Weights of a small spectrogram VQ-VAE.
Model: encoder arch vit, encoder activation relu, encoder width 160, decoder activation leaky_relu, decoder widths [64, 128, 128, 128].
Rows from block 5 of the encoder of a small spectrogram VQ-VAE, named by matrix and row number. Rows with one number belong to one neuron. Each number is 50 + 10 x the weight over its row's rms, rounded and kept within 0 to 99. All counts start at 0. After the name is the row's rms in percent of the matrix's.
After each neuron's rows are labels from the 100 clips, of 14976, where the neuron reaches its highest value: "peak on" is the class under the peak. Only what is clearly more common there than usual is listed. The data: synthesised sound scenes: up to three everyday sounds over a background. In brackets: how many of the 100.
# fc1: MLP up (encoder.blocks.5.mlp.fc1.weight, 480x160), inputs 54-107
# fc2: MLP down (encoder.blocks.5.mlp.fc2.weight, 160x480, transposed), outputs 54-107

fc1.164 118:51 51 45 63 65 41 69 45 67 42 55 57 30 38 61 32 43 53 50 45 77 61 50 51 45 48 65 68 30 49 42 56 49 73 28 54 60 56 60 48 45 33 62 36 61 62 58 49 67 56 44 47 62 37
fc2.164 151:49 48 40 42 36 55 45 49 44 38 40 68 53 62 45 66 61 35 60 58 44 35 56 55 68 43 41 35 62 40 43 38 78 36 55 44 49 51 54 39 46 39 54 49 45 40 41 36 38 49 39 57 38 54
peak on: phone ringing (27)

fc1.424 089:51 46 59 36 46 56 44 66 40 57 65 51 50 31 66 31 59 40 38 65 47 42 67 39 61 38 50 62 50 44 57 37 50 59 33 61 52 61 67 58 55 43 53 61 55 61 39 44 48 49 54 51 59 39
fc2.424 046:42 57 30 49 59 28 57 44 55 44 56 33 35 74 48 52 64 52 62 34 32 51 51 62 51 44 61 53 60 60 50 49 39 46 56 52 39 49 48 64 57 47 45 45 65 66 35 44 53 46 57 61 41 57
peak on: coin spinning (28)

fc1.200 134:63 47 54 57 44 56 64 65 39 36 68 39 47 47 60 47 52 56 38 28 86 43 71 52 59 38 56 59 48 57 52 36 62 60 57 42 35 50 33 35 54 53 56 60 44 38 52 48 54 59 46 52 68 53
fc2.200 186:53 43 45 55 30 38 49 45 30 38 48 52 47 43 48 62 57 52 48 38 63 47 71 49 57 49 55 43 45 51 54 35 72 57 69 56 47 48 39 37 63 63 58 65 50 46 60 32 47 56 43 47 48 42
peak on: coin spinning (35)

fc1.352 084:37 50 58 38 41 52 61 40 32 45 47 56 34 35 46 33 71 44 51 38 45 40 61 50 54 65 45 58 32 54 62 42 38 59 58 57 63 58 38 64 46 38 42 57 42 60 43 68 44 58 55 41 52 43
fc2.352 039:57 57 41 59 45 38 54 36 76 38 58 37 49 56 40 52 57 59 55 38 58 45 69 54 46 56 58 57 44 58 58 53 40 45 48 51 36 69 37 52 47 55 45 39 54 43 48 54 51 43 35 51 60 53
peak on: phone ringing (26)

fc1.328 102:53 38 44 61 57 60 62 53 41 38 49 41 45 51 48 54 60 41 40 27 63 45 51 55 59 51 55 55 51 55 42 32 58 51 61 45 34 36 36 48 60 40 66 51 59 45 42 35 56 64 68 41 42 54
fc2.328 120:47 46 49 63 31 44 51 51 30 42 45 55 49 41 43 53 51 45 41 44 67 57 68 51 47 50 55 50 46 45 56 40 73 65 71 52 52 45 39 29 65 64 68 67 52 48 57 38 55 62 47 48 45 43
peak on: coin spinning (32)

fc1.309 084:63 37 61 65 59 57 59 54 62 53 63 56 46 47 62 43 56 62 34 58 59 64 41 37 49 45 62 59 51 40 63 43 67 52 46 61 39 46 53 65 45 51 52 66 56 64 46 53 40 53 41 52 64 64
fc2.309 028:42 64 40 44 56 33 47 43 53 54 49 53 48 49 46 66 46 68 43 50 27 51 44 52 53 49 34 44 41 51 52 48 32 45 38 57 53 39 65 57 48 44 40 40 29 49 61 55 35 61 47 41 49 42
peak on: coin spinning (34)

fc1.462 080:67 38 56 38 49 45 41 50 41 31 56 47 53 45 43 44 59 54 34 31 62 50 65 43 47 62 39 54 42 43 41 49 35 59 48 53 43 55 44 33 49 34 70 45 49 53 47 57 56 43 41 51 51 27
fc2.462 032:52 51 40 60 48 32 53 50 44 47 53 34 35 51 50 54 59 55 55 32 62 56 62 57 50 49 63 52 53 62 58 42 54 63 62 61 43 58 35 53 70 63 54 68 62 60 56 44 56 58 60 49 48 46
peak on: coin spinning (30)

fc1.167 085:43 53 64 46 56 67 55 44 66 49 42 37 36 58 42 42 61 55 59 57 61 45 74 70 65 64 45 40 28 65 36 46 53 66 49 47 42 60 32 52 60 56 64 51 35 59 49 43 60 40 50 53 56 58
fc2.167 046:58 56 45 37 45 52 57 34 64 44 38 46 48 60 46 48 53 43 62 45 39 39 64 64 64 46 50 55 64 64 65 43 36 31 52 52 42 60 51 67 56 63 43 46 41 44 45 46 40 56 34 56 52 55
peak on: coin spinning (31)

fc1.192 093:58 55 55 44 64 56 59 48 50 47 52 59 43 41 57 39 53 67 40 49 52 47 37 60 41 60 65 69 26 44 40 51 46 57 40 41 57 63 46 65 36 40 65 52 48 57 44 37 51 45 45 37 48 48
fc2.192 060:41 73 34 49 62 27 55 44 65 52 56 44 44 62 37 56 53 57 55 43 38 53 43 56 47 51 57 53 52 57 55 58 34 51 42 50 54 52 48 62 44 51 40 43 37 60 37 63 48 62 56 47 36 54
peak on: frog croaking (26)

fc1.23 148:68 53 64 46 45 55 66 44 48 58 48 36 46 45 42 41 60 50 53 51 71 56 56 46 39 37 61 64 31 42 53 44 31 55 42 45 43 61 53 53 48 49 57 46 39 49 62 39 48 41 59 47 53 35
fc2.23 189:48 70 40 52 61 34 59 41 79 51 59 38 44 56 40 51 55 67 50 40 46 54 47 57 44 50 55 63 43 58 57 54 27 48 34 53 44 58 49 65 44 49 37 41 39 54 43 62 46 55 48 46 51 53
peak on: frog croaking (29); phone ringing (28)

fc1.269 099:66 42 63 37 60 58 51 66 49 59 57 46 55 39 41 44 45 63 48 40 69 63 61 61 43 62 57 70 51 34 59 64 39 43 48 59 53 61 43 55 67 42 54 47 34 59 58 54 62 40 45 47 51 49
fc2.269 087:52 54 35 54 66 44 52 58 72 60 60 37 41 62 53 45 60 49 67 50 49 45 32 54 53 50 61 54 66 53 48 57 43 48 36 49 45 65 46 68 44 43 41 46 53 63 34 57 52 39 63 53 42 57
peak on: phone ringing (33)